From a checkpoint of a small segmentation model.
Model: 1.51M parameters, encoder arch poolformer, encoder depths [6, 6], decoder activation gelu, decoder widths [32, 32, 64, 128].
Training: muon at rate 0.0073, 12700 steps, batches of 128, held-out accuracy 98%.
Data: trained on single toy objects rendered from many sides on busy backdrops, 50862 training examples, 32.0 epochs.
Rows from block 10 of the encoder of a small segmentation model, named by matrix and row number. Rows with one number belong to one neuron. Each number is 200 + 30 x the weight over its row's rms, rounded and kept within 0 to 999. All counts start at 0.
After each neuron's rows are labels from the 100 images, of 14976, where the neuron reaches its largest size: "patch colour" is the nearest of a few named colours to the mean colour under the peak. Only what is clearly more common there than usual is listed. The data: single toy objects rendered from many sides on busy backdrops.
# gate: MLP gate (encoder.blocks.10.mlp.gate.weight, 256x96), inputs 0-95
# fc1: MLP up (encoder.blocks.10.mlp.fc1.weight, 256x96), inputs 0-95
# fc2: MLP down (encoder.blocks.10.mlp.fc2.weight, 96x256, transposed), outputs 0-95

gate.159,194,178,218,172,243,174,180,116,175,256,190,199,200,195,255,142,184,185,212,220,166,210,227,172,166,168,178,202,208,175,168,218,177,209,237,165,213,211,205,205,225,143,182,184,218,191,216,189,217,264,208,242,164,210,172,218,211,169,236,241,222,249,180,232,196,269,228,207,193,215,177,196,204,180,227,211,262,237,187,165,188,170,233,224,200,214,221,197,159,142,214,217,209,150,135,197
fc1.159,205,165,224,152,222,172,198,158,192,240,171,200,171,215,210,164,193,203,237,214,221,217,222,203,171,176,199,189,202,202,149,183,206,139,166,174,202,194,210,253,197,199,188,141,206,221,219,193,235,257,206,195,151,207,204,189,184,204,246,239,205,220,162,244,147,261,197,182,219,178,226,224,125,194,251,196,257,248,201,161,184,170,184,218,163,209,201,234,191,182,148,213,240,174,144,159
fc2.159,204,190,175,200,224,192,200,188,193,270,183,203,167,224,287,237,210,195,214,209,194,178,170,214,159,231,159,237,176,254,169,179,209,173,261,220,217,194,199,213,199,222,163,225,168,217,226,183,187,236,193,210,204,232,213,185,217,195,246,186,244,218,249,175,185,201,225,189,193,185,153,231,175,206,286,216,306,223,177,211,201,198,201,189,231,182,200,195,258,224,161,222,153,210,196,190
patch colour: grey

gate.195,184,213,216,247,238,258,177,188,165,203,197,235,188,211,221,185,189,202,242,230,203,247,145,196,214,222,210,222,182,188,176,200,200,198,168,224,217,185,201,216,169,225,151,162,201,230,186,203,143,222,175,201,205,121,164,116,152,181,207,176,180,233,199,174,192,183,178,158,224,175,220,252,177,193,238,229,212,164,168,193,227,210,160,226,193,242,157,177,190,161,186,204,123,229,197,254
fc1.195,191,206,250,216,212,297,159,211,192,164,212,193,190,199,215,159,194,196,204,259,205,251,116,190,174,223,180,207,205,211,165,212,220,164,187,159,207,159,192,201,167,227,158,163,212,249,210,195,179,206,220,214,170,196,182,133,140,169,185,192,201,245,218,163,220,224,186,174,210,212,221,245,233,188,190,198,164,186,198,200,229,187,122,242,181,230,164,195,194,208,168,200,150,197,215,226
fc2.195,199,173,257,167,198,239,174,237,222,199,209,249,227,212,193,161,171,180,191,164,219,151,215,227,207,130,186,189,211,127,257,171,180,199,191,205,195,155,218,203,226,152,172,225,195,225,244,204,234,244,224,177,179,223,172,193,217,199,182,177,236,185,253,193,172,194,208,246,182,165,206,181,237,207,224,173,156,208,202,187,187,179,283,249,283,226,189,182,211,192,166,218,208,186,197,220
patch colour: brown

gate.54,173,189,219,200,141,200,207,134,200,263,181,171,201,263,256,203,177,242,126,114,213,159,219,160,223,188,176,214,181,223,201,225,202,229,222,173,225,170,143,196,174,184,207,178,237,243,145,202,202,206,179,200,190,199,178,234,146,209,173,218,208,191,187,224,179,209,175,194,159,174,208,226,170,215,156,169,172,228,206,211,208,182,175,186,218,167,218,238,226,217,213,223,180,138,169,204
fc1.54,200,134,194,166,211,208,227,234,226,173,228,213,202,141,137,225,233,204,180,217,196,226,203,211,168,166,191,181,218,165,181,175,200,221,167,152,222,201,203,192,201,227,166,225,173,186,236,241,163,214,203,195,176,211,156,191,211,198,213,229,193,208,162,162,176,117,214,170,233,220,151,169,192,220,271,245,201,187,221,213,241,183,257,229,171,200,183,164,226,183,181,191,136,240,261,216
fc2.54,242,181,187,261,198,203,210,168,149,213,200,158,200,210,277,207,185,187,196,250,194,204,191,207,197,186,220,239,256,215,186,190,171,203,254,186,250,260,210,258,225,226,240,210,170,197,204,167,191,169,205,158,202,216,204,201,162,214,164,243,223,214,169,193,183,178,248,253,194,215,236,191,148,166,102,219,225,205,174,198,203,195,128,187,216,170,205,204,193,222,193,170,217,186,205,222
patch colour: grey

gate.211,212,197,199,149,202,179,191,186,185,182,171,196,175,178,198,232,197,310,218,216,187,165,224,208,248,221,179,166,252,198,197,215,189,210,179,254,222,188,222,224,218,179,163,213,168,183,203,173,180,199,187,237,171,230,252,232,238,189,221,215,173,173,241,192,186,218,212,183,203,279,250,182,189,183,217,202,209,199,160,254,201,170,206,224,255,174,178,225,246,110,212,196,187,188,147,198
fc1.211,182,233,176,203,192,206,205,202,245,165,190,241,224,203,207,220,154,163,169,137,161,224,239,206,146,205,243,209,184,213,216,189,245,202,250,138,166,196,170,167,168,203,198,172,188,230,174,271,190,193,198,163,215,206,148,218,156,242,186,245,180,243,194,203,214,204,156,172,169,179,161,176,224,219,199,268,190,173,221,212,230,170,184,190,238,199,232,224,218,286,192,195,172,191,202,203
fc2.211,106,195,203,202,202,222,248,204,213,177,233,204,159,198,224,205,184,201,205,214,175,111,226,180,157,208,257,216,182,193,182,151,230,259,156,143,208,176,222,253,162,224,216,176,169,192,220,186,186,206,251,237,191,223,178,199,199,219,180,235,213,225,207,245,246,198,212,202,181,195,186,148,216,155,140,212,223,161,215,227,197,190,179,206,211,199,188,193,136,157,169,180,208,204,230,196
patch colour: brown

gate.100,172,128,208,180,206,234,241,210,219,207,217,179,170,177,239,166,167,250,218,195,208,217,161,221,193,203,139,199,225,215,133,170,163,235,161,174,215,179,153,186,202,235,189,205,195,153,188,151,232,203,205,217,228,194,294,179,184,193,172,142,235,230,202,215,171,224,210,126,226,207,186,210,212,189,203,178,175,200,166,209,196,220,218,153,150,212,238,194,243,176,177,175,174,192,199,168
fc1.100,200,109,152,171,197,182,235,207,173,182,214,217,198,203,226,198,147,232,221,202,226,176,174,225,219,206,141,226,201,197,141,199,157,209,172,183,237,187,164,170,208,188,193,223,202,153,238,180,224,221,189,210,222,189,239,143,188,173,150,117,189,214,186,239,189,241,205,169,202,188,179,195,206,179,134,178,173,204,166,166,193,218,250,162,179,214,280,205,231,180,197,191,179,172,198,191
fc2.100,245,211,191,204,227,208,226,209,229,174,200,213,230,159,181,241,119,199,203,202,164,266,236,188,233,202,198,221,251,186,195,248,178,212,207,188,188,221,211,212,158,255,215,220,164,201,217,240,227,137,192,229,211,195,215,242,195,207,228,199,179,193,250,170,228,216,271,180,121,239,208,187,219,162,240,218,173,198,214,203,185,200,153,186,161,202,168,223,195,230,167,242,263,213,212,192
patch colour: grey

gate.25,188,193,209,177,188,161,211,179,250,191,215,225,203,166,196,214,193,220,193,156,146,199,131,230,190,194,169,157,232,187,240,243,217,225,211,248,161,231,160,179,200,249,187,149,214,218,203,205,273,225,177,219,242,188,193,209,125,168,197,173,245,185,225,208,247,198,196,206,189,187,181,189,208,203,264,198,240,200,248,256,189,182,212,222,206,259,207,210,253,235,228,223,159,190,184,168
fc1.25,195,224,194,159,200,215,180,177,232,166,287,193,218,213,221,240,220,164,193,219,170,187,149,217,203,164,198,224,152,211,257,193,242,216,225,258,204,200,188,213,207,255,186,211,197,214,188,157,243,185,203,195,220,247,151,153,214,173,220,153,234,180,255,208,215,257,183,223,210,241,240,191,170,207,200,206,274,190,228,222,182,192,153,212,187,224,235,193,261,196,191,230,218,196,209,154
fc2.25,208,202,156,217,160,236,134,229,293,161,252,221,211,200,204,186,217,192,194,194,181,231,158,202,231,208,154,187,172,192,204,242,259,208,200,213,221,206,190,163,199,220,199,217,206,188,204,219,225,254,143,194,278,196,190,173,194,210,176,184,235,217,258,199,181,222,185,176,145,170,186,220,217,184,260,210,237,184,217,267,153,197,201,222,192,187,195,207,222,225,236,234,148,203,207,178
patch colour: brown

gate.93,195,209,205,195,221,172,203,214,219,197,196,231,133,175,254,215,196,212,235,238,164,194,205,200,210,179,193,166,205,180,200,211,263,202,202,196,246,178,214,191,234,190,189,166,219,173,212,222,220,231,193,242,196,214,199,177,220,230,252,204,229,218,147,216,134,232,237,205,197,242,189,209,190,251,206,206,249,233,230,240,195,175,199,216,100,201,156,151,192,201,167,230,130,174,132,176
fc1.93,200,242,209,161,177,223,166,223,197,240,217,220,272,174,203,180,173,202,215,173,229,190,207,171,162,135,189,160,140,168,223,227,214,179,174,162,306,207,194,182,243,186,172,145,218,202,255,238,181,201,210,216,193,206,218,214,209,226,204,188,132,243,185,215,187,200,213,185,187,195,185,195,150,189,231,193,221,188,184,233,227,161,200,231,192,253,249,184,222,220,240,226,178,198,171,232
fc2.93,200,189,192,223,138,161,187,187,236,181,181,189,167,163,230,169,170,194,256,191,207,216,180,204,201,174,184,134,226,144,185,211,196,214,267,226,204,212,205,211,156,209,204,197,233,195,225,207,139,180,196,203,195,217,197,177,169,184,220,240,209,231,275,207,155,201,226,167,238,184,175,227,211,186,193,212,242,201,159,295,244,223,176,204,213,186,199,204,177,170,137,187,133,171,214,220
patch colour: grey

gate.57,147,198,207,226,165,166,201,197,139,180,152,232,125,227,234,191,237,200,196,247,152,191,217,155,154,224,194,192,254,230,180,218,218,149,189,240,181,205,184,214,213,175,165,196,226,205,164,188,192,221,228,294,232,194,222,205,207,221,181,169,199,200,248,202,177,197,238,139,188,198,215,194,210,166,191,208,173,221,228,212,186,181,206,210,170,184,150,184,181,214,238,231,188,178,226,124
fc1.57,218,203,195,177,159,182,198,207,211,194,161,176,204,187,227,201,154,203,174,152,242,212,233,216,241,212,248,178,177,187,194,160,169,252,214,202,226,218,229,232,204,147,251,177,216,194,195,175,220,204,187,94,168,164,188,246,227,167,230,187,208,194,158,200,275,255,218,193,210,166,202,154,178,263,199,159,206,256,178,191,189,200,198,189,181,243,179,173,219,196,217,223,194,231,223,164
fc2.57,188,230,201,262,177,136,213,179,228,208,132,143,143,203,189,211,148,172,209,217,173,194,235,155,183,260,237,177,203,224,141,235,205,221,205,192,242,197,197,168,220,140,250,198,188,201,210,168,164,214,222,221,217,210,172,160,182,198,259,181,182,194,192,173,217,197,213,197,201,205,202,201,199,219,225,236,215,236,112,200,187,211,225,181,226,253,181,139,210,220,192,166,222,206,220,203
patch colour: brown

gate.216,189,207,222,245,171,173,216,200,234,204,226,142,112,175,205,196,184,228,165,145,143,148,155,140,197,187,267,150,162,205,153,214,237,218,207,205,245,231,216,203,178,234,189,209,180,221,203,208,222,166,150,165,196,210,211,182,193,183,209,201,240,199,231,240,187,216,177,164,167,190,183,208,158,192,210,215,164,199,221,231,201,175,245,203,205,186,239,263,246,197,146,212,206,199,203,186
fc1.216,193,203,221,224,182,211,219,184,236,172,199,170,204,208,174,180,197,180,209,176,168,135,152,123,184,211,226,265,195,166,160,199,232,135,212,270,179,218,221,190,179,179,235,200,216,214,238,209,190,237,235,205,209,246,167,169,188,240,190,160,218,208,160,214,199,178,219,168,251,192,186,174,200,222,203,181,197,222,218,187,208,227,187,200,124,176,146,235,193,191,179,251,140,211,200,259
fc2.216,192,239,234,173,178,184,158,212,165,164,236,214,219,201,233,171,158,193,164,175,231,244,182,227,208,219,193,230,189,183,252,153,198,120,187,241,225,182,211,214,171,152,227,206,187,186,238,240,195,233,185,160,160,199,225,202,166,218,208,191,211,262,205,257,207,176,187,183,155,215,149,161,184,231,167,217,195,154,268,195,185,165,201,234,242,176,223,151,225,202,183,191,236,208,162,202
patch colour: grey

gate.212,231,192,170,159,210,194,214,231,182,193,206,172,131,192,204,188,251,166,235,217,242,184,200,142,206,196,211,194,169,195,263,231,230,207,219,180,249,204,173,219,219,222,204,223,165,240,203,272,170,259,239,151,192,160,199,147,210,159,207,140,187,203,228,275,162,221,191,233,182,172,183,187,199,250,193,185,194,161,225,164,205,158,187,176,212,214,211,181,148,226,178,214,192,181,206,218
fc1.212,204,227,187,164,207,187,226,217,177,243,200,216,175,201,222,136,238,189,219,187,257,193,212,190,171,221,210,202,171,200,248,224,278,207,207,200,264,197,185,229,230,192,175,188,156,210,184,191,212,245,191,148,175,174,240,149,194,173,202,168,175,201,210,249,169,229,215,178,213,171,162,204,171,185,173,207,249,215,245,222,196,140,207,166,224,250,236,240,119,181,217,158,237,186,215,214
fc2.212,214,225,233,202,228,189,183,210,157,209,225,227,161,156,157,142,256,187,251,213,188,182,238,194,194,207,238,203,183,173,211,164,246,188,196,222,203,253,217,247,175,182,154,215,164,181,218,184,182,182,172,200,194,213,232,185,176,191,170,173,140,216,219,234,203,182,137,237,210,182,183,264,144,201,301,231,207,229,206,231,211,220,199,213,231,186,186,238,168,219,236,201,195,172,231,180
patch colour: pink

gate.244,174,151,204,164,181,207,196,192,131,193,170,185,170,196,181,209,226,194,229,192,197,226,153,175,215,235,217,112,167,217,203,174,207,198,189,152,186,209,169,226,196,201,214,188,132,193,228,196,225,183,231,167,222,182,197,186,174,236,222,237,230,240,204,207,173,153,151,213,238,203,257,234,204,176,290,214,181,252,211,188,234,204,202,252,187,161,186,168,211,201,194,168,180,192,136,171
fc1.244,211,259,189,200,227,194,204,239,263,202,195,210,181,227,187,151,218,195,157,168,202,113,233,198,189,185,185,268,185,219,212,217,183,187,193,244,233,203,203,186,229,203,197,201,237,208,198,222,165,221,165,226,189,206,215,218,204,160,189,147,205,179,190,185,233,233,240,192,182,225,134,174,172,221,116,219,211,148,215,261,163,175,199,198,193,223,254,241,208,173,209,237,208,226,250,215
fc2.244,215,250,179,266,169,212,218,179,228,192,194,169,235,148,206,180,269,180,193,258,220,270,218,257,250,227,209,216,184,202,238,226,206,183,216,208,222,225,207,189,190,210,161,233,173,172,167,199,172,140,250,220,215,217,216,220,201,179,224,162,207,231,170,263,230,201,213,191,159,195,199,211,157,203,186,181,234,164,178,245,173,194,227,192,257,215,161,260,182,215,212,221,198,186,231,189
patch colour: brown

gate.98,189,210,212,192,208,185,144,135,166,214,190,270,171,168,287,151,172,132,170,191,186,187,195,226,171,173,173,161,172,177,210,193,252,203,176,181,226,184,187,201,216,173,192,212,184,196,174,194,253,140,206,178,209,220,242,232,196,208,164,172,175,203,168,197,238,155,165,193,226,178,190,192,217,166,218,185,178,175,217,158,210,176,234,161,201,140,227,213,176,145,213,208,236,168,216,233
fc1.98,207,201,214,236,176,205,163,185,190,188,197,242,181,156,228,166,173,126,152,229,194,192,204,248,149,195,219,169,223,168,212,175,254,204,165,193,254,184,233,240,255,192,252,233,171,190,193,169,270,189,183,210,211,238,176,267,178,199,181,202,183,188,196,193,208,172,203,173,221,194,223,222,246,195,142,196,210,181,195,148,210,147,195,168,198,190,228,202,168,130,219,210,242,215,209,228
fc2.98,197,186,170,255,216,182,187,187,222,232,166,242,213,218,225,196,180,199,219,247,189,163,220,189,213,159,187,207,233,245,165,236,204,232,196,163,182,149,205,267,192,218,213,228,184,183,218,231,237,171,197,190,255,236,175,229,182,210,124,192,200,256,178,178,206,177,186,215,200,189,215,214,257,232,276,191,167,237,203,217,200,205,224,184,138,232,219,174,208,175,184,213,127,221,172,252
patch colour: grey

gate.97,186,194,200,217,155,254,194,229,215,212,207,177,162,194,187,125,198,181,239,189,197,214,219,195,206,149,219,181,240,204,229,186,198,206,191,243,255,202,188,187,219,203,169,212,190,217,213,196,280,177,153,222,185,199,236,205,190,227,192,222,203,202,222,166,158,166,226,228,152,226,209,126,187,158,248,225,158,249,204,211,198,199,255,162,234,141,231,231,230,234,222,153,192,179,142,199
fc1.97,192,164,190,202,168,185,175,214,229,244,207,218,147,216,143,153,206,205,221,217,165,283,228,197,224,150,225,221,237,202,228,202,273,171,165,225,277,225,154,191,190,199,180,214,176,197,212,172,251,164,140,245,197,223,211,215,228,196,184,234,194,177,212,178,170,184,210,241,235,217,202,148,192,184,225,252,217,238,209,209,251,191,221,206,185,204,191,261,223,211,213,167,198,209,184,179
fc2.97,223,165,159,218,191,133,199,202,188,240,182,191,244,174,210,149,159,203,269,228,247,125,174,187,207,196,231,245,154,210,159,205,214,215,239,235,208,213,198,154,158,241,179,210,174,205,145,213,199,192,237,182,254,209,176,202,214,184,219,259,233,192,244,245,224,204,223,237,168,137,183,207,157,225,223,244,213,219,207,194,236,195,205,202,201,166,203,233,212,218,219,169,198,226,182,202
patch colour: grey

gate.186,189,178,182,259,165,169,171,214,149,188,197,221,198,239,207,181,230,276,163,155,164,178,230,159,201,141,218,245,182,179,215,222,212,182,273,182,175,228,277,192,178,187,233,229,204,195,215,223,187,234,212,200,138,171,199,134,246,203,169,207,171,207,206,202,197,155,190,182,216,212,136,202,169,190,197,221,187,185,192,224,196,183,221,195,212,145,197,164,234,225,202,191,157,219,163,215
fc1.186,194,220,197,143,226,228,229,157,210,174,205,205,218,193,224,212,245,161,233,206,222,210,201,235,225,251,227,156,202,197,214,197,209,211,106,192,244,165,152,238,219,188,156,182,178,172,160,148,196,151,192,208,248,226,169,273,163,185,177,214,260,229,211,167,168,226,212,227,170,193,202,188,224,176,167,181,234,206,205,206,186,223,176,187,218,246,161,178,175,138,160,222,193,213,195,188
fc2.186,180,201,178,199,179,210,245,220,200,248,163,244,213,160,222,223,201,206,269,177,202,178,122,197,207,162,233,196,171,239,143,174,265,192,259,226,210,222,232,242,183,209,174,183,215,214,108,170,194,150,228,206,262,202,156,171,159,223,202,207,192,262,148,211,197,192,195,206,194,148,171,202,192,163,213,180,228,205,233,210,179,197,214,207,210,201,222,220,194,217,225,227,209,201,206,212
patch colour: brown

gate.147,204,147,180,229,181,178,206,230,175,272,175,223,212,206,247,186,211,303,177,227,213,245,169,145,190,235,160,199,208,251,171,185,212,212,198,260,163,196,173,204,184,221,205,215,193,134,193,212,254,259,200,224,210,162,236,188,216,171,199,181,207,199,183,246,178,208,188,191,279,194,213,193,223,192,233,207,184,187,216,198,187,234,191,176,198,214,228,211,198,200,207,199,137,162,240,172
fc1.147,220,213,179,217,222,242,173,178,209,190,190,154,214,261,254,149,182,193,214,250,217,241,202,158,239,187,177,206,236,190,189,168,173,239,198,232,239,168,217,172,189,176,231,175,238,203,183,157,203,227,182,214,186,213,276,103,201,165,164,190,188,218,209,208,171,232,209,212,225,205,252,218,193,182,164,149,179,201,173,222,179,234,177,146,222,190,258,157,222,193,193,177,179,180,229,207
fc2.147,221,198,148,111,255,243,204,213,240,203,213,228,232,158,156,231,154,148,218,212,179,177,185,162,228,171,220,191,184,125,197,172,174,203,201,214,125,211,222,181,155,229,212,208,177,191,150,225,191,179,217,200,242,198,206,221,185,238,223,190,219,268,203,163,221,220,193,227,131,192,213,218,233,189,232,195,230,218,175,195,147,184,199,195,223,193,166,212,231,201,216,185,191,191,208,240
patch colour: grey

gate.204,212,202,169,211,231,205,182,129,190,110,181,210,169,265,184,216,199,194,195,144,126,174,250,182,217,195,237,201,156,180,220,128,207,260,249,213,180,188,200,167,220,216,183,169,226,210,159,188,195,198,172,184,194,182,139,181,196,199,197,226,201,190,239,169,226,207,172,225,200,154,194,186,214,193,231,203,189,245,184,167,219,196,232,139,212,247,214,173,247,180,205,179,193,201,171,185
fc1.204,181,219,260,197,209,199,225,241,231,265,200,186,182,159,202,207,191,209,195,213,276,188,134,193,172,228,193,173,215,197,175,249,146,127,138,187,194,196,211,224,201,168,197,211,185,166,243,206,223,230,222,192,217,228,276,224,205,209,198,211,207,221,185,192,172,186,202,164,185,242,192,236,210,226,209,214,181,159,216,235,187,199,195,266,181,204,169,212,160,161,211,254,199,184,271,183
fc2.204,216,233,259,200,158,185,229,201,183,274,236,233,192,248,195,239,228,212,255,172,242,201,159,169,156,170,161,203,220,194,215,268,213,179,224,185,266,222,202,226,167,149,216,166,229,204,170,206,209,181,202,203,187,213,241,178,220,168,167,209,169,229,204,216,133,191,188,209,251,158,200,243,191,208,143,150,166,149,199,205,195,198,235,206,214,215,186,236,194,224,234,199,215,223,195,203
patch colour: grey

gate.67,211,179,212,237,241,192,138,189,249,234,212,243,195,192,211,201,223,225,153,215,171,245,243,215,183,185,135,201,190,231,165,178,194,203,205,173,194,208,176,140,190,154,187,207,192,174,246,224,186,164,213,170,193,184,210,170,188,187,162,162,214,161,204,150,233,162,187,228,153,181,176,202,179,168,275,214,124,260,218,187,237,196,249,214,153,229,174,214,204,245,188,194,200,201,185,178
fc1.67,202,227,241,182,156,156,219,258,131,131,167,179,182,194,199,203,201,199,246,172,202,159,174,185,217,202,230,154,210,159,248,179,194,161,192,207,221,200,178,273,171,211,197,210,173,211,167,181,196,227,197,208,233,209,192,165,266,204,232,200,145,206,236,255,192,243,221,201,213,225,205,210,192,213,151,220,241,178,243,229,147,192,172,173,242,146,230,176,198,181,214,229,210,190,186,210
fc2.67,237,178,210,203,262,163,143,214,233,180,186,220,180,205,190,221,242,194,175,209,184,204,256,226,200,208,132,180,181,152,206,240,201,183,213,265,218,256,204,231,158,241,175,225,187,231,158,191,153,211,186,215,249,216,233,201,195,156,172,233,183,209,244,222,128,231,204,209,182,191,208,231,215,235,247,230,215,167,178,242,191,186,213,207,185,187,183,208,233,190,193,278,197,227,168,228
patch colour: brown

gate.118,201,149,142,211,228,194,228,231,181,195,194,272,164,210,201,228,181,216,193,214,248,182,219,205,218,204,204,208,182,241,188,130,146,253,180,203,207,218,194,177,166,211,166,195,190,148,239,228,239,158,136,189,175,157,215,209,254,229,183,190,180,224,252,226,215,210,168,161,199,242,217,200,204,204,193,198,222,217,217,250,222,201,195,201,243,247,291,193,207,211,212,145,216,205,184,188
fc1.118,210,234,219,202,185,155,161,188,178,188,207,191,236,201,225,188,265,221,223,176,112,207,173,195,160,147,179,167,168,219,199,187,240,211,249,217,189,194,168,204,198,232,199,229,234,288,173,204,164,267,224,220,229,203,226,234,215,220,219,206,200,171,180,219,213,164,232,249,151,187,160,221,177,194,202,200,230,195,217,171,197,204,216,179,166,184,155,245,153,244,158,236,165,196,174,205
fc2.118,144,252,228,177,202,173,158,226,230,202,237,193,154,247,211,253,186,192,243,215,194,200,190,209,217,163,197,198,201,218,160,187,217,237,141,189,203,216,181,206,214,144,197,209,173,187,261,188,176,160,200,210,147,187,240,212,180,192,194,226,193,199,204,270,220,177,173,200,190,189,193,200,150,197,159,211,166,137,189,221,231,202,206,246,228,166,226,264,165,130,164,219,219,247,223,196
patch colour: grey

gate.246,200,184,182,206,286,190,151,203,184,212,169,171,196,214,178,205,208,234,188,205,225,171,162,193,199,194,225,191,211,186,174,197,113,213,194,197,229,183,247,242,232,176,192,176,206,167,259,166,208,177,117,211,180,177,187,230,199,194,212,214,163,234,256,179,185,216,180,167,219,197,247,236,207,197,223,224,196,255,243,175,233,173,190,192,246,194,246,159,234,199,225,157,132,200,228,187
fc1.246,208,187,200,201,257,233,156,204,194,218,150,147,208,238,179,223,205,236,182,240,204,161,164,204,187,201,203,182,213,183,202,222,105,197,180,156,206,178,211,255,212,157,186,159,183,145,254,139,206,194,128,180,194,184,177,234,215,215,192,166,157,212,230,183,197,234,181,175,204,217,256,216,178,227,177,215,169,239,225,229,192,193,158,205,203,193,261,169,214,194,209,163,188,234,229,179
fc2.246,172,214,167,196,247,249,191,165,194,180,120,161,249,216,215,195,223,209,181,242,156,210,212,217,189,223,196,222,191,153,165,198,200,163,212,188,221,191,216,193,268,217,219,204,202,232,194,190,195,170,226,218,239,207,190,160,161,167,228,179,215,153,211,183,159,213,219,154,179,242,202,225,259,213,262,222,163,243,176,260,169,205,254,183,197,200,182,224,219,268,232,237,197,214,174,175
patch colour: brown